Weights of a small model that answers yes/no questions on an image's attributes: batches of 256.
Rows from block 9 of the image encoder of a small model that answers yes/no questions on an image's attributes, named by matrix and row number. Rows with one number belong to one neuron. Each number is 128 + 32 x the weight over its row's rms, rounded and kept within 0 to 255. All counts start at 0. After the name is the row's rms in percent of the matrix's.
After each neuron's rows are labels from the 100 images, of 14848, where the neuron reaches its largest size: "patch colour" is the nearest of a few named colours to the mean colour under the peak. Only what is clearly more common there than usual is listed. The data: made-up road signs on poles. In brackets: how many of the 100, against the usual share in percent.
# gate: MLP gate (encoder.blocks.9.mlp.gate.weight, 672x256), inputs 0-85
# fc1: MLP up (encoder.blocks.9.mlp.fc1.weight, 672x256), inputs 0-85
# fc2: MLP down (encoder.blocks.9.mlp.fc2.weight, 256x672, transposed), outputs 0-85

gate.459 092 [ 82 126 154  96 154 168 116 168 139 170 119 118 146 139 107 130 109 125 101 165  84 125  99 113 115 164 110  78 163 147 115 132 106 154 183 153 119 152 101  56 109 171 177 124 135 154  66 111 126 100 143  69 133 129 213 179 131 154 143 127 134 147 157 154 182 137  91 140 144 120 134  60 172 214 138 158  86 101  68 130 114 133 116 120 133  64]
fc1.459 092 [101 146 146 147 106 145 143 110 143 114  83 138 175 197 110 122  53 184 112 119  94 147 100 129 164 158 113 166 165 192 170 115 118 150 152  86 177 154 133  41  50 156 165  80 142 146 125 180 112 132 182  66  90 103 141 156 158 158 136 146 146 115 169 124  97 126 138 137 143 149 116 166 173 129 194 146 152 112  95 102 101 103 104 122 124 141]
fc2.459 089 [121 145  70 124 147 138  97  99 131  98 151 158 122 139  83  64 105 142 112 126 130 178 110 136  93  89 150  94 142 137  78 161  94 117  93 104 109 148  79 132 149 121 155 144 136 123 143 181 145 125 161 150  54 180  94 150 141 162 116 164 101 177 147 114  97  90 144 126  69 204 150 107 130  99 165  85 162 131 134 115 113 125 145 106  94 102]
patch colour: grey (61 vs 35.8)

gate.361 104 [170 127 114 111 107 121 154 115  89 139  79 153 202 149 149 169 179  48 156 125 137 113 129 157 109 143 154 118  79 168 126 131 136 152 146  73 122  99 137 119 110 175  84 110  94 112 101 106 133  86 145 177 123 125 115 142 155 148 109 120  91 145 213 106 181  62 192 116 111 181  77 107  56 129 135 127 100 132 112 128 120 152 159 107 164 163]
fc1.361 097 [120 194 142 125 141  92 178 117 112 159 185 149 108  71 115 134 114  62 111  76 207 141 103 126 186 117 120 217 197 102 190 150 153 119 112 121  61 116  99 117 142 108 125 148 132 172 122 132 154 134 129  73  91  78  85 108 159 144 140 108  75 147 116 132 117 103  84 101 124  90  85 126 105  90 149 114 166  91 107 140 129 102 147 182  90 137]
fc2.361 102 [126  63 105 148 144 148 130 127 121 121 172 133  62 112 121 176 126  87 173 138  93 176  75 108 165 117 174 102 127 117 125 119  69 139 180 120  63 150 133 128 156 121 126 105 116 115  98 214 124  48  70 144 148  83 159 108 142 212 131 111 154  92 109 115  60 119 113  91 146 101 152 117 131 124 111  95 173 119  86 230 118 102 111  64 142 170]
patch colour: pink (25 vs 5)

gate.130 084 [149 101 154  85  89 152 119 121 135  73 163  86 135 108 155 103  95 100 143 110 185 144 152 131 120 102 155 155  79 143 121 184 181 101 160 145 120 113 122 164 160 145 155 168 136  86 103 160 125 135 102  65 108  94 176  82 139 141 189 174 127 104 158 144 104  83  88 149 120 121 101  90 123 115 104 113 135 159 164 107 108 152 141 114 101 155]
fc1.130 083 [117 152 121 158 150 132 190 164 124 136 120 153 158 155  98 161 110 118  53  72 145  89 123 100 127 124 103  94 111  86  86 135  78 155 140  99 129 115 141 172  99 173  79 118 101 124 164 116 128 151 168 171 130 124 175 153  65 153 164  81  85 126 139  85 104 144 161 127 135 120 123 147 155 115 138 170  80 125 127 130 119 100 107  86 153 158]
fc2.130 083 [146 162 136  89 165 114 119 135 142 104  86 150  96 148 131 206 152 177  91 105 151 193  94 134 160 125 159 139 117 111  87 109  92 159 146  95 109  81 126 135 124 141 159 137 143 118 119 153 136 143 135 129  89 153 131 145  48 132 118 156 130 116 160 119  88 149 108 102 129 127 147 161 175  89  76 160 135  91  92 105 132 130 138 101 133 102]
patch colour: black (42 vs 9.9)

gate.524 111 [ 88 146 116 115 130 124 103 134 135 131 127 153 135 126 147 137  84 131 149 148  80  99 128 197 209 165 116 158 144 152  98  91 168 142 181 111 155 101  97 133 104 188  97 173 178 118 159 107  62  84 136 147 108 136 123 132 140 129 146 119 140  80  75 152 172 143 150 134 191 102  89 118 155 113  90 144 204 158 128  99 178 143  81 176 126 107]
fc1.524 119 [126 163 151 113 143 116 156 155 157 138 111 150 129 115 116 146  99 134 133 117 121 145  76 192 148 148 114 107 133 101  81 135 131 144 153 159  92  67 120 169 120 168 121 161 195 114 142  93  97  69 184 175 149 188  94  98 145  87 142 138 117 143 154 215 118 156 141 142 135 105 132 183 101 116  73 106 148 116 155 131 142 145 153 129 187  71]
fc2.524 133 [147 105 103 149 155 176 139 140 166 125 143 122 111 117 166 121 144 126  96 108 189 111 123 147  73  75 142  95 131 127 156 140 130 115 176 111  97 166 167 101 112 163 154 111 108 162 135 194 203 178 122 127 125 129  91 154 132 146  89 140  84 107 135 112 117 147 150 129 124 148 156 167 122 129 141 141 103 119  95 152  60 118  68  77 100 103]
patch colour: black (49 vs 9.9)

gate.384 106 [138 149 132 185 111 137 125 174 115 140  67 119 126 144 125 149 118 130 118  95 125 156 125  66 122 155 171 133  74 115  98 184 158 112 175  84 114 162  50 127 125  92 144 161 131 129 153 142 164 107 107 113 125 188  78 142  90  73  74  79  73 152 143 134 104 159 144 161 159 121 145 110 131 117  77 136 150 109 132 105 169 150 149  87 124  71]
fc1.384 103 [163 123 102 112 138 102 161 202 123 152 120 120 137 116 140 121  84 142 150 125  93 145 119 117 173 115  74 164 204 133 101 105  85 142 104 140 101 121 138 177 104  90 136 172  94  97 104 100  75 145 172 114 163 105 117 147 143 103 119 134 161 115 101 158 107 121 162  91 160 141 137 117  99 142 220 183 158 102 142 136 120 125 136 206 166  79]
fc2.384 101 [104 106 138 116 145 144 140  98 146 150 160 120 110  60 146 154 132 181 113 123 102 185 146 160 112 182 155 155  47 126 158 200 136 164 150 161 149 132  99 115 140 114 156 111 133 159 136 144 146 112 151  67 139 108 124 125  83  97 112 109 112  67 136  92 133 183 150 167 109 105 177 142  50 166 110  98  99 131  33 145 149 161 126 190 112 149]
patch colour: grey (61 vs 35.8)

gate.560 074 [143 168 105 119 218 103 111 134 192 135 120  82 165 133 120 128 136 108 182 147 157 126 153 134 196 200 149 148 152 176 180 215  92 121  85 157 154 111 148 125 164  81 140 131  96 166 137 173 153 133 120 203  77 171 136 134 105 121  97  83  59 141 112 122  80 110  96 130  99 160 152 127 181 138 135 160 130  93 165  88 151  85 125 107 159 122]
fc1.560 070 [139 124 146 112 143  54 115 194 124 182 130 171 154 102 108 144 133 108 129 169 100 135 121 119 106 107 109 113 136  88 112 141 139 111 138 141 109 135 152 139 132 111 144 155 100 164  43 174 226  34 154 133 144 129 110 156 141  72 101 183  94  72 110 138 138  80  79 136 139 100  88  98 161 154 129 162 119 130 123 122 165 167 131  71 110 114]
fc2.560 077 [131 108 142 102 116 111 124 119 123 153 174 159  72 106 114  68 111  76  88 124 156  67 146 154 136 126 188 126  76  98  98  74 165 102 110 112  88 116 121 109 136 149 139 147 127  78  68 133 138 147 137  54  97 118 140 105 151  95 149 164 116 141 103 117 135  86 102  96 143 142  87 176 132 179  94 106 160 142 151 127  87 135 162  93 138  86]
patch colour: green (35 vs 5.5)

gate.110 095 [129 151 118 152 131 110 167 186 111  97  90 112 120 134 146  91 173  91 145 116 158 153 143  38 163  83 159 119 149  90 127 131 114 143 148  98  96 131 166 124 186 107 148 136 146 166 118  99  78 152 139 124 138  47 153 109  91 155 156 112  97 159 106 158 133 131 137  65 133 112 133  82 201 176 162 136 103 123 100 114 143 118 137 158 113 136]
fc1.110 098 [ 84 137 129 189 145 119 167 132 130 165  86 126 154 110  88 103 119 204 140 158 195 132 104  37 173  93 118 129 181 103 102 128 142 102 120 117 136 148 119 178 140 131  79 183 130 130 167 122  90 186 210 108 153 107 119 140 136 117 112 131 112  91 147 124 144 103 121  80 153 163  80  94 130  98 166 155  97 114 110  96 121 170 123 137 117 174]
fc2.110 093 [ 91 104 157 114 105 131 119 112 157  71 138 151 105 138 163  68 136 148  90 120 117 146 109  76  63 107 112 117 151 105  77 181 128 124 135 128 166 203  96 137  98  34 160  79 130 113 137  91 117 107 143  96 119  77 117 148  78 154  87 109  92 147 118 153 156 103 147 149 119 140 151 121  91 138 124  98  78 120 138 100 129 155 176  95  83 115]
patch colour: brown (67 vs 35.9)

gate.379 108 [112 112 181  71 122 123 137 140  90 103  75 152  90 170  91 125 159 102 149 186 134 157 109 155 153  83 123 199 118 142 117 127 108 115 177 107 157 119  97 149 163 164  98  52 150 129 106 136 127 181 138 148 122 144 152 163 108 155 161 132 213 169  98 160 118 145 101  68 110 126 149 159  86  82 142 144 127 140 101 127 115 101 114 150 119  54]
fc1.379 101 [125 181  83 124 191  92 123 121 151 124  95 138  72 161 114 137 119 161 145  71  83 113 187 113 133 123  46 107 136 179 123 180 128 106 137 117 149 170 186  92 118 159 173 130 104  82 169 143 154 122 122 134 123 146 134 149 158  86  78 173 148 151 131 126  87  52 134 122 153 137 121 158 170 138 122  95 103 128  80 135 145 111 121 118 118 239]
fc2.379 100 [190 139 141 136 148 117  94  70 151 176 112 147 123 183 133 132 167 107 101 158  98 103 136  64 197 134 124 149 119 128  91 116  96 104  85 122 137 131 109 123 167 140 171  55  39 125 146 118 170 137  96 182 125 135 127 153 120 140  89 192 158  86  85 124  95  85 140  78 109 132 120 118 138  88  78 142 132 106 125 124 135 107 121 187 147 114]
patch colour: black (31 vs 9.9)

gate.638 097 [191  10 165 139 123  94 159 163 141 175  96  77 169  93  99 166 111 157  90 140 129  64  82 115  98 131 152 142 118 100 179 167  80 137 112  67 182 119 101 130 153 109 117  92  69 191 111 164 150 115 135  85 114 164 121 140 107 126 162  99 145 119 105 139  91 160 148  89 104 153  56 126 135 125 136  91 182 122 132 108 109 141 164 137 148 155]
fc1.638 098 [161 163 134 146 132 167  95 161  96 164 107  96 107 131 100 169 129 117 196  97 114  73 120 145 134 126  94 181 141 127 109 134 144  70 198 127 135 115  98 133 106 132 114 186  97 106 111  67 155 151 147 132  92 139 102 190  86  94  93  98 115 111 143 131 140 156 109  98 167 109  33 102 115 115 128 144 172 162 144 190  62  77 126 107 157 128]
fc2.638 097 [117 163 111 111 209 146 126  95 105  99 163 125 119 148 142 181 135 137 169 147 133 160 110 171 101 174 135 140 152 117  73 121 163  51 101  64 154 116 150 130 129 177 199  89 144  99 149 138 159 168 100 193 141 163 124 103  66  99  77  99  94 122 160 144 136 130 116 141 170 132 138 138 127 181  81 182 148 167 168  61 153 151 119 124 113 103]
patch colour: pink (26 vs 5)

gate.38 089 [139 117 122 139 153 130 101  98 150 157 138 143 102 160 162 116 171 120 118 103 181 205 156 148 155 124 140 186 127 112 152 101 121 177  74 110 104 143 145 158 162 132  75 166  79 130 146 139  84  67  74 153  86  93 155 112 147 155 195 123 155 155 189 140 117 134 146 150 123 175  80 123  79 121 139 157 144 131 112 123  79 113 122 169 112 117]
fc1.38 100 [ 90  82 126 145 168 131 135 157 151 162 152  91 124 141  94  98 147 141 110 184 144 151 142 153 144 169 215 174 132 153 137 132 115 117 120 149 120 131 130  97 138 127 123 109 133 156 173  96 115  97 179 130 177 128 137 172 127 128  80 105 148 123 174 146  90  95 139 111  82 196 117  96 176 147 141 114 108 136 167 172  58 139 101 146 122 168]
fc2.38 097 [117 108 127 121 134 145  82 145  89 101  68 130 121 125  82 127  79  94 108 168  90 153  96  99 221 133 179 144 107  97  91 162 125  79 151 157 133 141 163  70 148 111 119 138 150 153 117 191 178 172 162 135 138 104  54 155 150 158 133 178 119  99 111  93 107  70 123  93  89 131 163 110 150 108  85 109 144 172 167 164 118 114 128 115 106 114]
patch colour: brown (70 vs 35.9)

gate.13 122 [ 92  69 114 190  74 130 119 104 114 104 156 111 148 160  94 181 130 125 141 185  90 119 144 178 140 160 152 146 133 171 127  96  86 166 124 132 134  89 166 172  63 136 130 185 136 149 103 144 117 106 146 171 152 194 121 165 149 206 180 131 188 158 163  84 138 107 116  97 109 154 135 142 123  88 111 156  71 162 124  98 142 171 180 177 152 104]
fc1.13 125 [107 110  97 154 131 138 134 112 110 172 144  79 155 181 102 105 159  74 168 136 133 144 153 144 166 111 134 125 131 125 179 123 110 140 132 130 120  93 132 153  92 143 131 167 157 124 106 138 159 125 206 137 191 188 100 167 153 126 151 101 197 154 169  19 159 121 129 114 136 127 147 167 171 126 107 150 111 110 127  77 162 141 182 177 131 116]
fc2.13 121 [114 153  93 103 149 151  97 150 141 147  90  99 164 167 153 149  95 115 117 129 129 172 110 156  73 145 136 132 149 106 167 119 136 119 136 151 167  91  73 152 170 107 200 168 135 159 102 183 113 173 106 153 161 135 133 153 148 101 105 106 112 110 121 172 130 143 103 116 185 117 154 166 174 154  96  96 117 123 158 162 186 127 120 117 127 110]
patch colour: black (25 vs 9.9)

gate.443 103 [107 104 138  76 168 132 146 143 106 172 107 163 141 109 114 119 149 176 168 155  91 189  92 169 108 110 137 159 103 174 127 114 116 164 133 134 101  58 114  80 130 154 149 110 136 121  88 148 138 155  93  88 113 131  67 134 145  80 133 197 139  93 151 180 159 155  70  84  85  44 158  51  97 114 131 128  97 100 166 222 104  88  85  88 169  88]
fc1.443 104 [129 155 107 159 107 185  76 101 113  99 140  72 107 121 164 186  97 115 106 107 206 142 184 126 185 148 116 128 150  98 140 122 126  84  97 111 140 181  84 133 157 112  90  65 169 146 126 133  65 117 148 160 143  98 119 132 145 132 108 105 137 123 120  62 102 124 146 177 137 164 112 152 174 162 187 140 143 150 148  65 153 157 121 128 124 117]
fc2.443 108 [ 86 187 133 154 179 128  85 167 119 164  89 115 138 168  95 168 121 140  94 130  87 161 191 135 132  85 102 115 105 167  98 146 144 148 181 132 179 156  89 191 115 153 113 187 106 168 124 102 119  66 129 141 121 100 111 123 134  94  66 160 169 121  92 176 209 121 113 108 196 188 155  84 115 129 195 141 152 117  60  96 119 180 114 126 116 146]
patch colour: blue (66 vs 1.6)

gate.281 086 [145 172 216 150 142 143  96 130  76 138  94 138 182  65 122 158 132 118 113  79 173  30 118 110  79  93 156  95  92 129 164 156  88 173 104 144 155 115 130 130 159 128 109 106 127 132 161 131  93 148 107 113 113  89 137 191 128 114 135 129 115 102 121 151 186 146  89 144 132 124 118 142 137  96  82  68  94 108 107 115 113 129 158 106 168 151]
fc1.281 091 [118 117 125 133 123  87 110  96 180 158 141  87 113 104 104 130  98 138 145 130 111 141 126  91 114 118 141 135 120 158 140 109  95  87 139 141 187  99 187  79 131 149  65 158 123 144  73 104 151 104 102 132 156  70 163 158  62 122 146 149 135 105 144 162 187 105 209  94 150 122 156  77 112  95 163 121  91 114 115 156  85 128 126 113 182 111]
fc2.281 097 [134 127  84 175 128  21 129  62 106 101  56 119 104 109 128 174  96  45 150 158 137 174 174 118 124 131 181 170 141  67  96 110 117 124 141 161 166 142 164 135 106 140 100  57 203 136  93  99 150 126 109 171 142 154  99 186  98 175  93 135  98 128 176 143 145 119 101 122  85 126  73 149  83 117 190 128 118 115 155  76 136 126 123  99  90 153]
patch colour: blue (25 vs 1.6)

gate.309 093 [128 118 203 114 174 146 115 151 135  93 119 134  76 130  80  88 145 115 135 105 109 176  87 104 184 147 166 155 129 131 153 195 121 118 132  68  86 164 120 118 112 135 165 127 122 122 174 160 133 101 174 138 105 112  84 135 144 133  97 105 148 114 149  84  59 113 115 103 174 100 223 140 111 229 124 120 111 154 106 132 103 113 101  83 140 145]
fc1.309 090 [157 146   1  92 178 115 133 146 111 110 132 117 202 170 100 131  93  96 150 167 131 150  81 131  95 167 124 134 194 153 174  89 183  72 109 134 111 126 110 145 159 102 126 179 121 171 138 167 146 101 147 136 144 107 134 156 122  95 170 142 136 157 153 115 147 103 147 141 145 130 189 122 109 126 163 109 103 120  67 140 123  98 137 127 182 151]
fc2.309 092 [134 131 121 123 191 125 149 163 117 105  98 178 158 136 107  94 136 119 159 170 160 128 121 142 135 169 157  85 148 161 127 160 118 140 140 110 131 104 147  98 165 153 151  76 118 157 138  87  61 154 124 126 136 148  64 165 144 199 184 142 106 124 177 150 100 147 146 125 135 138 114  98  89 166 121 141 112 154 171  79 118  91 108 104 150 157]
patch colour: green (36 vs 5.5)

gate.132 088 [168 120 111 130 138 154 148 101 123 165 142 138 119 103 140 108 223 112 153 139  96 140 103 100 146 132 144 102  81  96 126  77 121 139 141 154 121  99 127 174  69  84 161 133 136 100 147 165 127 178 109 146 154 119  78 165 145  90 139 141 157 126 186 175 118 123  97 144 104 164 121 140 148 173 125 120  92  86  81  91  38 137 116 131 154 116]
fc1.132 088 [155 155 152 132 103 127 186 129 118 149 135 143  89 142  91 162 114  91 150 127 106  73  66 135  71 143 129 112 115 151 175  76 107 145 100 175  69 171 160 192 117 200 173  85 149 170 130 136 179 159 128 101  77  91 124 122 117  86 132  65 103 147 162 108 145 139 174 109 117 108 150 168 116 119  95 144 111 149 138 121 164 112  96 153  90 131]
fc2.132 092 [187 149 138 134 129 157 134 108 120 169 189 112 112 105 132 137 183 123 125 146 118 111  98 128 146 121 128 117 177 141  82  95 161  86 114  93 129 159 212 145 164 106 157 163 114 136 102 141 118  66 132 129 121  79 140 161 145 148 148 128  97 135  63 154 175 135 114 165 111 142  64 116 129 144 152 150  95 119 132  63 148 184 175 121 108 104]
patch colour: pink (40 vs 5)

gate.660 083 [154 129 146 103 136 166 210 109 152 116 110 104  70 104 140 170 170 144  81 139 160 103 116 133 140  93  86 153 135 129  79 131 113  79 151 131 152 160  91 110 103 121  89 165 122 140  93 128 170 153 146 138  79 146 118 105  87  60 191  72 157  89 106 121 193 140 112 117 153 155 134 120 143 151 100 115  74 123 106 168 174 147 115 156 146 170]
fc1.660 089 [103  98 189 111 152 127 116  76 108  87 131  85 126 123 180 123 108 125 116 118 138 104  91 102 160 158  66 190 142  86 123 184 203 146 166 104 152 118 103 112 173 158  94 115  49 180 147 145 143 192 153 139 185 152 110 122 166  92 123 106 158 165 132 159 125 178 107 122 171 103 142 188 141 103 154  95  99 115 145 162 111 175 103 101  56 156]
fc2.660 085 [ 80 106 138 146 140  82 100  46 148 191  69 111 139 161 137  86 155 164 150 127 126 116 163 153  98 131 111  90 194 100 144 150  86 122  99 108 131 160  84 206 149 118 128 184 160 114 106 152 145 125 111 103 171 162 147  55 217 183 113  92 125 178 135  90 122 141 101 149 128 101 115 185 150 195 104  85 140 167 113  89 166 136 133 120 137 119]
patch colour: brown (60 vs 35.9)

gate.529 126 [189 138 177 111 109  67 126 116 174 112 146 163  85 151 163 127 166 124 101 112 150  68 166 151 136 178 153 199 126 133 121 154 139 130 145 118  71 104  95 151  62 146 119 133  89 128 141 113 136 137 149  87 132 153 128 121  99 121 161 186 154 127 126 107  79 114 106 154 120 126  86  73  98 153 124 107 126 110 167 139  81 197  75 129 116 146]
fc1.529 134 [ 95 160 180  67 161 145 103 170 106 140 100 121 131 167 169 102 135  62 144 126 122 122 163 105 125 115 213 184 136 173 116 135 112 101 136 156 111 133  99  92 130 112 138  66 143  96 179  93 133 160 148 112  77 120 146 138  76 119 181 172 157 173 125 181 136 108 132 127 182 189  45 113 100  78 133 115 133 113 123 166 159 103 147  79 129 156]
fc2.529 131 [154 126 119 129 131 113 119 112 115 114 141 170 175 118 141 158 168 139 133 138  86 187 113 130 195  96 136 200  95 124 137  86 125 130 140 111 112  58 117 152  78 116 119 101 120 115 177 137 113  95 100 155 126 107 118 191  49  83  42 105 133 146 120 134 137  85 114 117  91 134 108 111 136  98  93 114 148  58 119 130 144 125 192 169 109 141]
patch colour: black (33 vs 9.9)

gate.644 087 [140  90 141 174 106  68  86 166 137 122 156 156  78 119  91  97 149  42  61 105 166 165 166 119 132 148 118 158 180  86 104 151 182 149 144 136 163 130 117 125  95 147 134  96 148 150 122 156 135 112 141 148 135 144 114 104 131  81 149 169 204 111  89 174 141 154  92 122 140 148 107 135 130 121 138 105 119 125 166 182 125 101 122  90 107 147]
fc1.644 091 [120 128 165  21 184 188 154 111 147 145 130 148  99  53 172 147 134 134  63 122  84 110 164  69 139 133 111  97 124 182 125 130 131 125 133 119  98 195  70 101 100 102 141 133 161 104 115 128 138 130  49  50  94  78 155 123 191 132 101  96 123  97 143 100 156 173 105 143 138  48 141 115  65  97 126 136 131 162 109 126 133 203 132 164 106 169]
fc2.644 093 [111 141 108 132 140 132 103 105  81 118 138 159 182  91 137 126 126 100  44  73 107 123 191 116 112  93  93  85  81  81 137  91 119 154 124  92  93 157 189 163 122 161 125 111 131  99  63 147 161 137 116 142 180 125  73 124 127 168  79 170 111 150 129 155  88 113 177 143 164  85 205 111  85 206 133  82 179 157 116 123 128  73 123 145  82 180]
patch colour: brown (69 vs 35.9)

gate.639 105 [128 131  94  67  95 115  66 152  90 126  92 154 167 160 134 143  97 159 169 158 159 111  76 144 104 159 114 150  66 111 150 121 126 105  84 144 173 161 110 156 152 125  99 100 169 116  80 114 115 168 173 133 105 167 140 165 124 160 150 123 138 102  88  99 110 148 157 148 130 198 154  79 166 128 110 105 170 127 131 127 101 129 159 123 151 170]
fc1.639 104 [124 120 141  95  65 126 133 168 129 115  91 104 120 122 110 114 121 169 137 163 140 170 123 143  86 142  57 124  99  94 120 179 164 119 128 152 121 115 103 110 101  97  89 102 152 152 162  52 150 127 164 140 103 137 137 164 130 137 201  93 140 126 153  80 107 111 114 161 144 158 106  98 106 122 195 165 168 130 143 104  52 164 102 138 125 157]
fc2.639 104 [ 93  98  96 100  98 112  99 122 196 102 128 131  97 140 121 179 188 143 137 105  88 145 135  81 103 159 145 106 123 104 161  68 139 132  98 129 120 168  93 116  87 151  89 141 110 154 122 208 100 115  91  98 117 123 152 136 145 189 106 188  71 115 153 144 146 107  97 136  46 117 138 111 110 110 135 132 119 126 170 174 164 140 106  84  62 165]
patch colour: grey (63 vs 35.8)

gate.507 092 [121 144 128 151 132 106 105 160 164 174 162 116 131  88 123 161 169 172 160  98 182 147  89  79  80  92 112 126 128 140 121 129 137 112 171 118 156 116 138 161 111 105 118  77  62 161 130 158 128 162 157 167 144 133 141 101 134 103 129  96 108 140 111 123 119 107 125 145 144 136 115 100 137 129  85 119 114  73  87 123  61 165 110 110 143 106]
fc1.507 094 [ 65 128 135 101 124 168 159 133 131  80 185 138 141 147 130 158  85 130 124 123 131 133 124 118 189 158 121 133  97 160 166 110 167 124 118 117 125 123 115 146 124 154  73 165 137  99 156 131  57 139 104  96 127 167 142  93 107 169 127 137  97 142  88 176 172 144 129 142 128 106 132 167 119 120 134 151 119 161 154  97 174 127 131 159  81 152]
fc2.507 107 [141 185 129 155 100 111  69 129 124 157 134 112 164 104 118 132 179 128 131 118 159 182 125 103  83 137 160  59  92 149 167 138  92 130 107 100 162  78 124  70 116  54  89 137 126 152 114 185 180 158 113  74 122 106 155 110  65 151 157 189 103 132 131  93 142 134 148 135  81 147 163  46 140 124 106 150 136 140 171  96 132  91  95 149 159  68]
patch colour: grey (62 vs 35.8)

gate.375 077 [139 179  69  63 126  94 121 152 135 122  61 101 110 109 131 149 125 135 173 130 167 130 152 169 114 166 111 162  62 163  56 166 169  71 115 154 136  95  80  74 140 105 139 164 115 139 136 141  50 166 119 169 162  95 107 154 152 136 128 189 136 120 107  87  78 126 147 172 143  70  97 118 142 149  76 167 181 119  81  52 147 153 113 182  84  88]
fc1.375 080 [ 65  91  93  68 117 148 178 135 155 110 144 152 119 152  75 143 141 114  87  97 102 230 116 137  77 103  88 122 162  59 109 138 181 187 142 179 175 128 150 115 103 181 134  85 101 131 132 134  89 147 126  95  80  63 149 143 102 104 139  77 105 127 172 143 146 134 130 153 137 120 108 103 198  88 119 116 153 154 145 111 136 167  83 107 148 173]
fc2.375 082 [184  61  92 101 161 145 180 173  98 146 124 123 122 162 138 137  65  89 168 120 150 150 133 184  91 157  99 141 134 137 190 123 181 137 124 116 132  92 111 103 133 154 149 108 145  99 141 207  67 119 114 111 123  93 139 154 178 120 194 165 150 127 152 192  97 168 111 139 108 175 123 170 143 141 141 140 143 103 101 152 130 128 115 115 112 135]
patch colour: brown (64 vs 35.9)

gate.516 098 [147 146 167 103  89 155 139 128 149  96  59 164 152 124 111 122 148 165 142  75 131 145 109 145  59  71 138  75 129 109  84 151 165 162  87 115 109 174 143 137 119 168 107 116 103 109  83 152  70 122 136  87 108 180 137  90 140  69 114 154 114 158 119 163 113 160 107 146 169 102 223 114 208 131 114 110  78 151 188 113 101 101 115 154 101 159]
fc1.516 093 [112 161 131 146 178 200 147 103 141 143 136 172 126 126 102 156 122 128 184 129  69 100 140 106 107 126 136 120 155 122  88 132 123 120 146 140 120 121 151 127 205 163 143 141 149  58 110  90 121 176 164 169 179 127 159 153 117 111 143 120 169 150 151  88 128 108 160 131 132 153 138 145  95 106 120 129 112 104 164 137 160 104 106 149 113  82]
fc2.516 096 [160 203 159  98 152 142 113 150 190 154 125 100 131 147 142 137 131  90 116 144 122 140 115 133 230  80 157 170 184 145 116 100 102 102 199 119 112  91 114 139 105 133  92 106 114 122 135 155 130 109 129 196  97 172 123 129 111 186  71 181 130 178 146 132 113 130 113 106 130  82  58  59 113  74 161 158 135 123  97 129 193 143 118 117 154 137]
patch colour: black (33 vs 9.9)

gate.650 091 [159 161 133  69 130 128 145 118 130 139 151  98 128 115 139  74 119 145 112  50 117 146 157  96 176 175  29  87 115 114 114 139  94 154 147 105 152  80  91 180 118 197  86 126 134 164  51 103 111 133 126  97 134 156  72 186 124 131 144 146 167 161 150 109 142 141 159  70 132 143 121 143 148 136 143 142 167  87 141 187 130 170 139 142 105 149]
fc1.650 087 [ 91 142  89 118 161 196 197 150 138 119 160 100  97 145  50  95 174 159 132  85 139  56 105 138  85 169 105 131 132 132  89 111 179 144 130 123 144 102 170 120 128  89 119 144  54 174 167 137 159 165 154 150 150 131 143 110 118 171 141 119 127 116  68 181 145  69 102 155 125 135 141 111 179 138 134  63  94  95  96 119  58 117 124 159 135 142]
fc2.650 090 [202 169 135 115 102 129 158 118 134 192 108 134 185 112  98 161 154 159 164 121 120  70  73 137  68 143 140 130 149  70 163 152 182  79 113 128 154 112 147  81 148 173 119 157 149 123 109 139  84 120 151 140 183 110 136  99  91 103 108 124 151 200 117  86 181 125 135  81  67  96 132 107 158  69 167  85 103 132 141  96 138 135 100  94 114 176]
patch colour: green (27 vs 5.5)

gate.641 095 [160 131 151 132 125 125 122 171 183 149 131 108 156  67 149 143 146 134 153 162  68 126  91  81  94 213 235 158 110 126  63 131 168  71 130 130 143 184 115  95  85 115 120  78 125 128 103 150 138 135 106 109 168 148 135 194 118 180 163 113 118 107  73 192 170 114 138 139 131 137 121 121 129  86 145 146 130 118  92 137  60 118 147 121 167 122]
fc1.641 097 [115 149 126 133 126 112 160 107 143 115 155 114 158  92 116 117 140  86 150  96 165 177 128 142 130 108 132 188 168  84 112 164 205 136  74 186 129 173  88 107 157 127 151 148  65  87 105 127 132  79 102 148 107  67  90 137 144 144 136 133 159 146  65 127 161 146 112 156  90 137 128 174 122 139 103 132 138 130 118  84 121  74 113 173 161 165]
fc2.641 096 [111 103 129 151 144 105 164 175 139 169 139 125 137 128 133 127  96  84 127 117 135 104 134 110  84 161 110 118  96 168 143 114 110 186  97 115 117 115 165 142 192 122  85 114 128 145 146 145 150 167 126  80 138 190 131 131  88 132 109  54 185 132 101  98 100 126 179 108 122  79 141 144  99 106 108 155 133 140 120  95 116 141  68 132 167 118]
patch colour: grey (60 vs 35.8)

gate.256 124 [ 77  95 123 122  80 213 162  98 101 125 128 105 125  87 117 130 125 146 135 140 107 119  75  62 110 190  91 135 198 116 168 162 156  93 124 149 104 157 207 105  97  93 179 135  98 142  89 123 104 129  71  91  83 137 141 115 138 154  94 136 159  72 176 157 140 125 138 160 105  36  95 131 180 132 144  96 142 193 117 144 112 159  92 165 154 181]
fc1.256 124 [140 175 127 151 193 114 118 124  73 174 110 151 142 134 128 167 118 166 151 134 146 210 178 143 150  65 141 116 101 152 138 141 146 123 136 133 109 164 102 161 172 173 135  84 127  80 183 135 134 158 187 177 118 125  68 141  83  79 160 129 148 185 108 154 131 114 153  94 146 149 146 112  97 140  43  76  92  96 159 117 182  72 187  65  97  95]
fc2.256 112 [150 142 144 161  98  82 138 127 145 153 135 111 172 137  75 181 178 108 120 119 189 132 108  93 120  78 101 146  72 115  98 133 119 148 154 117 137  98 108 142 106 145 146 121 152 137 200 117 133  90 179 150 149 126  72 187 186 112  97 130 159 114 141 178 164  79 137 151 145 132  90 143 181 162 105 167 163 148 124 148 146 111 138  98 119 111]
patch colour: black (45 vs 9.9)